config = dict(
    dataset='simulated stained blood smears',
    train_examples=48750,
    crop_scale_min=0.2,
    horizontal_flip=False,
    hidden_act='star_relu',
    head_dim=32,
    parallel_block=False,
    layers=10,
    width=320,
    projector_hidden=1024,
    residual_init='none',
    optimizer='adamw',
    eps=1e-08,
    max_grad_norm=1.0,
    lr_schedule='cosine',
)
Rows from block 6, named by matrix and row number. Each number is 500 + 40 x the weight over its row's rms, rounded and kept within 0 to 999. All counts start at 0. Numbers have three digits each. After the name is the row's rms in percent of the matrix's.
# k: attention key (model.blocks.6.attn.k.weight, 160x320), inputs 162-215
k.6 113:456471482527577439462480432452495513503470472481530467488422493504508522550491433480476424478559556465528435481502553550476499444459501477526550555499470491546518
k.7 094:545565554450504520556449591480454573515493566456476575447540545533450489486442484509491498533490515490510544490524496488529481536551499534531527415456522483515524
k.8 092:516501504513421522460438443546570449509531454520542505463520453508513491536474427505481448493542532526513495477513528496436502534455529498472486511553546501500555
k.9 097:515493535462478498424441438492526462558576521478495454561536507526484531532548485515450502547524451511516517447488431528452438494494418520477464526555512534516544
k.10 096:599512510480474497493552513561506539515527563413469511532555501530533478479448522502530606484512477486512511553528473490575465506490460464508432478475516531459487
k.11 091:449492515498578418522532516425444523405451501544445458435457511461442548573549505491498503449490464543449397522521490489548505462476560500514536561491509458516505
k.12 101:511480505538488453476480534443474559488488463521497572466524538516465485497512546556521529451486447441439528492498468464573572503539442521461484440445490474509468
k.13 088:517498471460534520561534506508497596526474545495493549537480522471421481558498561567547554470539506485517505509422497543541484501536481497510520541522530528552546
k.14 097:459473528517555466484554528461428522458446525567553463488538462479456496501497556470461492548480535447572439530511539537497519530514502511492490545540504497551463
k.15 122:471474431490542463467473433451434452491534506530494471492440486473542555501478488457483468517547491477533457442514545517469450448455578464504517511533493514552480
k.16 080:567461543472407579452452529556565527492500532522539494500535459557482475450471551492467563449525464537484469476524569531477464499480485509503523434537473522539472
k.17 094:485509500476494510489528475525527479527557547518466543520446527571500507460480490549460543523481462474474542443518520542467487471545475475459439517484463513513472
k.18 098:585564543487433488511488554517478473565474478482530525562517545546441448509511546538529503443442481541518529492510486516511524468517445491514519476403524455441518
k.19 111:595501517435395544490493522564504557517529554494468598533563526487507493435492489504521509457460436520482547509535436491537532517531462538518491477470501466473498
k.20 091:562527523462482454508567460467480565412514451472490520471514513449447530479459470551540459469509536455485431459478524509525502516566490527511487514423460469465467
k.21 097:488583499511431471478521577476493555556499555526546495467559532448470417442555529502503481503526489507487510520443508494574583498546511452477434476492441561426498
k.22 099:431537498538513496456524454494527414550475479450497479471506445566479528534457497495462488554542487467489523466537547511410442457460451528449497533498558507532508
k.23 122:449479492522549514507483474440521484466533448559502407490435539533510532552529510422489453489517564451539497512489564555505494501458502480444515513546482548529457
k.24 080:512533466460421500554479550546520480512486526433515579574471504449541444529514518527532480451480561508504505549535541444475505542468527498547496431541437480465557
k.25 097:493525485528531412513528515442525552507500538516544479460529559492433456546447586543529511453527477484497412509469502457579548551553569482547493450507494469493521
k.26 093:497443481509460461453545549519494585441473492514506496510487468503481506546535558529526523476444465517532465504481457441585503490472474449556561433480452551512515
k.27 114:450465460495543432470472443465441507491554488546483406458495483515540499554489487424540456537577483475539435445555546510498493482460515461444530543588488551581486
k.28 093:577516552430396511495524552548563526499540528485448523512473446450550485425463535573516518487426485494512459470504465489474486485474480463523484509459441478527506
k.29 121:420438457540617483476506449452465453486485452547544488484461481499478536522527483464510481548546483470507490532461522548440532430471544487527569534558490490509479
k.30 087:481416484557509555536428437506489517585566520503521498514505480510509468517547433540475477537502468528531483460530502540411451428531454469529478548484516449512529
k.31 104:517554572465403567477499550559545467594482513499529546476522465519519488448513496488460573542520455530506551489507481499534463546526439548483445516450518529446527
k.32 122:426518461504571503489489491487493472489505430542516488518480514519556539504459510511475440519518488502466475437565508495477448498433553451492483542503490483575507
k.33 085:507514552559505466548517589502555485408499578523539548402523512436505473487543478499508585506540406481484509551507557467469534451492529507448540484454528522503432
k.34 104:456495533531571450570551538457498433473439509538475577433533499452451527503462505475534477503508490519504451535498585483511492456493490428524527542504509446480536
k.35 106:472513496487493581425492497559458509544586500452463456559478556503565498549465442495512457471497464461520526510524462516453497544535451480528494484503498489463457
k.36 138:543539526515463494528530570548530535485517581500491571468541497499434476512505558529509536468433499516474541551494488543525526548557476482481492471430471519432491
k.37 090:476504507475469527424528474571521531573570487462491507553518515551535517538528539506464504547506496501471554540437436480506543492477509472447520539496554467496484
k.38 122:427453434485563428481454459501473462510514436543505490529471452499494586482525453480499452502557523460515475462551545511502452424485572479509545537567514507539511
k.39 106:454438529438439502479541444517509499562525512481500481524512589532515472561521515528459462529519458461448559511458478499492504552591436484469426461516540529509536
k.40 094:448486484491512565481497508510468524588520501500547468558454552525554439562548449542471469517498501457499526526512415546536540511505448549485424533569527555461480
k.41 088:486501553484447509506547451474599523548429514485537538515526418450535439463488569494417558498530447562523530550487444424523447444517518549536563498464521552522521
k.42 109:485521462570508413561495550500500508438444447563543509469513477514451530453466526449519532529534456534547528541521544429495498510479553458522512522496499487483505
k.43 100:513430504468436578469509480573537534506525496520523424490428549536571502521467543482474475520478495531489557512467453545496540550508433557530495534472495559460506
k.44 101:500444446431494502521465463583502543573562542482515469515446539497514460493569508559482482490460480520469555452469510541449532538500470482468491461565521545488493
k.45 116:590512518524389528531492527488533576505483516461440533516528511497429417508501499480509550460479493552457511549440502530561538516541448535470499423450439497494547
k.46 138:467448454552597500508474470443480427452480451493548490511464480497533547510518466507472429486549530527508466470549546512481504466439561522468510552530502470526453
k.47 088:543488560484461533478488540466566523528449583509466465522543488496486446543464472544541499514512427471549499485548476493549480503479503523459517486473501521481505
k.48 111:526514530496569507554458534422537442462509527543506569457530429470493512460444464445525460482559525502528483508528525474487499459410550501493573503453476509542520
k.49 097:556460529457424490447526464552526520499490480498514494509556515537474485558476496474484499539510509515442565451484495539469479557542507503518519511465485483432483
k.50 090:470436550550478503458468453568479488561536563490483493476541551514537488546495515544518544467481485541456485473504464525480461549490512536516526521519498536561517
k.51 100:594468564510441519468518580471535560550451534425466577453536522446467418495495560543463590453494498464528558561486527500496549466525456458498532419504512511432445
k.52 090:569562552576532499529478501432557485513474554499450496478528415448465523458489553456508555499528488488521503569446535484486511501477477465454552471491539535525558
k.53 084:508510505506466545443475445582422567488521541477507501510531501484560501508566510514504474550445547528529469511546463513550552510513531575439455555466448440559551
k.54 090:477552525528591455544486479441491449428497541490496559506529536444439486460548495514486503523524557520532468486547538473506516483500580522505478501455533496468515
k.55 097:531468475458492529447493446582482542577525527462464452575440561530545453530480493561507536481516488435473494468514497478444488538559458534483433517509460524483477
k.56 100:445519446499440556518525540588459518528559450457456474508441549498500533501494493472524519470446497453496549441499473477508448479563441490442499468534464474480486
k.57 092:450450537497540476475471430461426421477463437551552477514506515457502537497506521506501445480462567524474526514576502538424527460442544455478526487555504460568519
k.58 102:489478545577585453514460467484475513394486528532473492512497407455431515451465511465530522509484491562446513505544583474479498433484469446515532506527535480475468
k.59 101:477435492450497574439475458536480484567531446481486467571431516548527512517486456527475453509512468532523495434548430569471448482543530587540457498476521510470457
k.60 089:542456519488422511493442472504462523515560508524460502509495507475532445559502511555514482472497492510495557461468506586537481460520539530456498501478518464470534
k.61 099:485527493483558439505545554422543438453487478467549540402472453454481538423519541538472517492540524525525511520485534495539526505443512496521557530495447489458472
k.62 102:427455509528558505524446436416499420486454453526484536526515526561519493542481432505469437506568489533493456486488531520504471423460565439506532546515569504573516
k.63 089:601467577491499504495532464495513492475423510476503573508505415431503447436465567451429508433521513530512563535523457486550552493473506532538532477499494495501444
k.64 088:525556502571500513522535559538484434519456506481535475514490560497548543463505561527494561532442488450549538553488521432456539445435477534510450484447482428528525
k.65 102:505491481425493499479456465539511535563549513444537488515530486468483523452490438550498498471477490489524490507555467494580468540555440551438497509444552533499474
k.66 098:515576531534551499552510540485445455500431531567470548451543468447454534535446559518492527468532526463490432455417522536545573541463524525525564476527467473466536
k.67 125:549544557417456530467537521480530583548504503522552507532499463489487497475524558570546556433481471529479554487505454531525482519524425514489535446418454466437492
k.68 085:445502438423578522448524540532537445523508544570523472487540462461559558502472479492478435568506528507485483538541465557471513529525503467465476502485469506512464
k.69 088:540556487517498494479584550558517538561526513553539472499565517467502529410435561583515487419516445510470504511468554506486505467566508537546551498438518463567459
k.70 108:482489458496533521502437453530478476434463495506470411507461536548563459515524488500503483590578507449465474483465520467490514530436486452501483513583507477568463
k.71 100:418480464561520525518489456507485446412498513496446461487533495509557486581444451433454459486485465442448489430524461475507500474486526525553514503598480501548569
k.72 098:443495497478502550433471552436507450475575527504490471559494482452531550559523500450428499510536469517477569509529480474462462528563498574429500482488478558565518
k.73 092:481495505528483548508495535503535511504586404501454442520468543443487515501557441497429413498492548519517552464502484453492424514484465596484467490537545495518527
k.74 083:525538516412488528454434518518525497464525556547571445484468452514441429505526486555551566493451543458485495543549442519495533510482522513496454539487461445525476
k.75 097:514470560509489520473547563537514544490420561530563520504489479489535474469451543489503537539531507553537469584535462502467491531555508440528555507500476476429453
k.76 118:440487481518503524472499461477526443507523407515517495529461542500551539550501487477507422487490491500506513416510480504438459507529530542520493543557514525556449
k.77 086:523522526485424528485507484559439510565595509441517491461522455471449450474491468501482520396439454544579564528565517439512531554531543515482539450488483460432455
k.78 111:420498467566559486493457483476475451472554432527523477464481537525513505589508495444446495553498497487508477482533468486414471510521548503519445549607471550500500
k.79 104:502494471562523503475474431471474502458432495479441521503483524575495499571518443443456488495503540490466495534478506505440540429514484524478461584557511506469482
k.80 089:562502446428562487500548455478530463468429577479490483458576489532531529453436539541548581480483532475481438534536536502506476495503482494572550426431520504539539
k.81 107:542535488469466519560477515561532525544496579483459509480582476484472451526488527523465579459485527523454477483437481485552563510459534535538490436472523522468502
k.82 109:544479489478443542464535511500512499587501483430525484522503509514507501420545470570497524405437471525527522495512456517601520521495456466520525443409483502505444
k.83 079:466543521503525454508483458517535504508456438469563499504454454458486470558564444485488419530557560475561511433496537563415467503527452526498480543504479487493499
k.84 097:542437463406483474508523549534484525504531458509571564540484505484530475499543528530524511461527452489552581485503538556582527489492429505502437491429462445482486
k.85 094:480480493583569547536508484521552475505474518475450484465483444474551485552503521406500415593498516475440462536546517481480525513444475459542452567533463475464547
k.86 103:465491503509604524475527526483556466506449467492505412532476517532491487566517452495424443547533490505476431468499487448481510458469520546546524556543476539546538
k.87 096:523484527548502485465511532460544465508524454506508475512496466476559456482529465470444536472453518534562517445493427507545436517498505564500475535480523570529486
k.88 090:537490497429483505461505520546451504559501531449582531457502464522554508513530487488553553504503484460501566565435495487509500497502468505445549436477478525519475
k.89 086:549497520510491560510418559560557492496536487432437509456516462540512427459490526511526502562446498426462487436504516509460548471463530530562483541479454445474473
k.90 083:535475479493505507545586504487529524469547563529543561538458520523518548492455495574529506464557463491500478553509447425462534560559530498523485444481502469500548
k.91 097:473494525505454467524503505475437590495544554456513499487457573433482495514536479479523566458456459535522535516454454521590457539527432467442471411442544499533472
k.92 082:506438484545462496466452560424434457533477496493522492468511502491532585560503529549423456564519506522493466482502490457447509457527453499541528579462530506546550
k.93 100:553581525482560446516516566459529545490465539509518547427581432500447503478433484495458497560493469491424453524510545466481544460452572511501542434534530460442571
k.94 098:506523477536593452512550454448502511450457447567516435548487445517535476474455515462428446523494529452503469557489504528446522460515564444544475504578505528503579
k.95 081:443442522512530455478522524511532524521498501557483518498548534504519522560450449453478503458542476528548526539530514489496545525459537461538482464471495449538481
k.96 095:591523508492481545497480471509555489551425507505560533510490477540500444432500461524465566476553498552484478531510555509566560527545555461560553434498545543447542
k.97 082:510498506509482561537489554546511549449518557578554569508533505543446554481538464508474553549466526457471454534423459449520506514451498513543519447557556440461502
k.98 085:433468415477486524459489525450521492449566465431471433543441529536451512480541440509524408452556534470561480452574538469433480463454541522480532525562502477441418
k.99 109:594496488504433469569566508556467520541463524523544554471562496483423512480552497498485505474471475547446490570509498559499531477516517468515493492473495462471501
k.100 120:399436441525588513523455481477538471507504445522511484497430491513561556518442454491470498521567499536540529498532544508501469473483541479456487545522507503526511
k.101 111:492483519454448555439489524480503574565519416490481487530520545468508520462535426455468538477522543473554598482509448489470470468518414575507510525522476487483546
k.102 101:427487423507577502453450426513536495454498467514468499484496516547513547564541483426485428451526541456539492416469506490422455449438511540455452552491533547537516
k.103 136:469437441564538514483479470479480469473526461469536452473433506528546543506515488452461465518539547497479444479480518443486482428488561460476491505573492489572514
k.104 105:512521473498577508438462467412506419424448529512490457499441548543496498542452516485482458486566444551549459489545545437502460422488526437519521516538554495527487
k.105 098:505467524555623486486523461455524442431408525547472476466478467506478556496540486451475501545547469558495428502543551487487503449440573428517507502517552552493510
k.106 100:510460448533419540509497487491536543488586439429507486547497466487478521462498450508539519523457525467478542505554408454463449460536429561466485487488515452482458
k.107 114:404420429513508471475438422485530483508500432533509449536466521534562561512528490431526490558558482518513523504460527460508495477443470491468518511566502507510509
k.108 112:551553561473461523501467562568549519527538558552491512481579470456419471459497534523512570490433531487455478482485452480546498542506454466497514440448533490483497
k.109 107:487473445557526468514471447445495465473433451541472442483444452525507578558473511502506454493509525537470486533494535466437526417448555529488547497526488485492481
k.110 129:564529551490424497554517590502501576525544535508486583502502513442421494435545567536534508534472484488509562482483505494580555499569522504532522442415514509480497
k.111 097:542553470534530459591479508476518462424477494474445524474487543530524487518467590466488492517480468552452451510468578498515563469493546437513521508516542510459500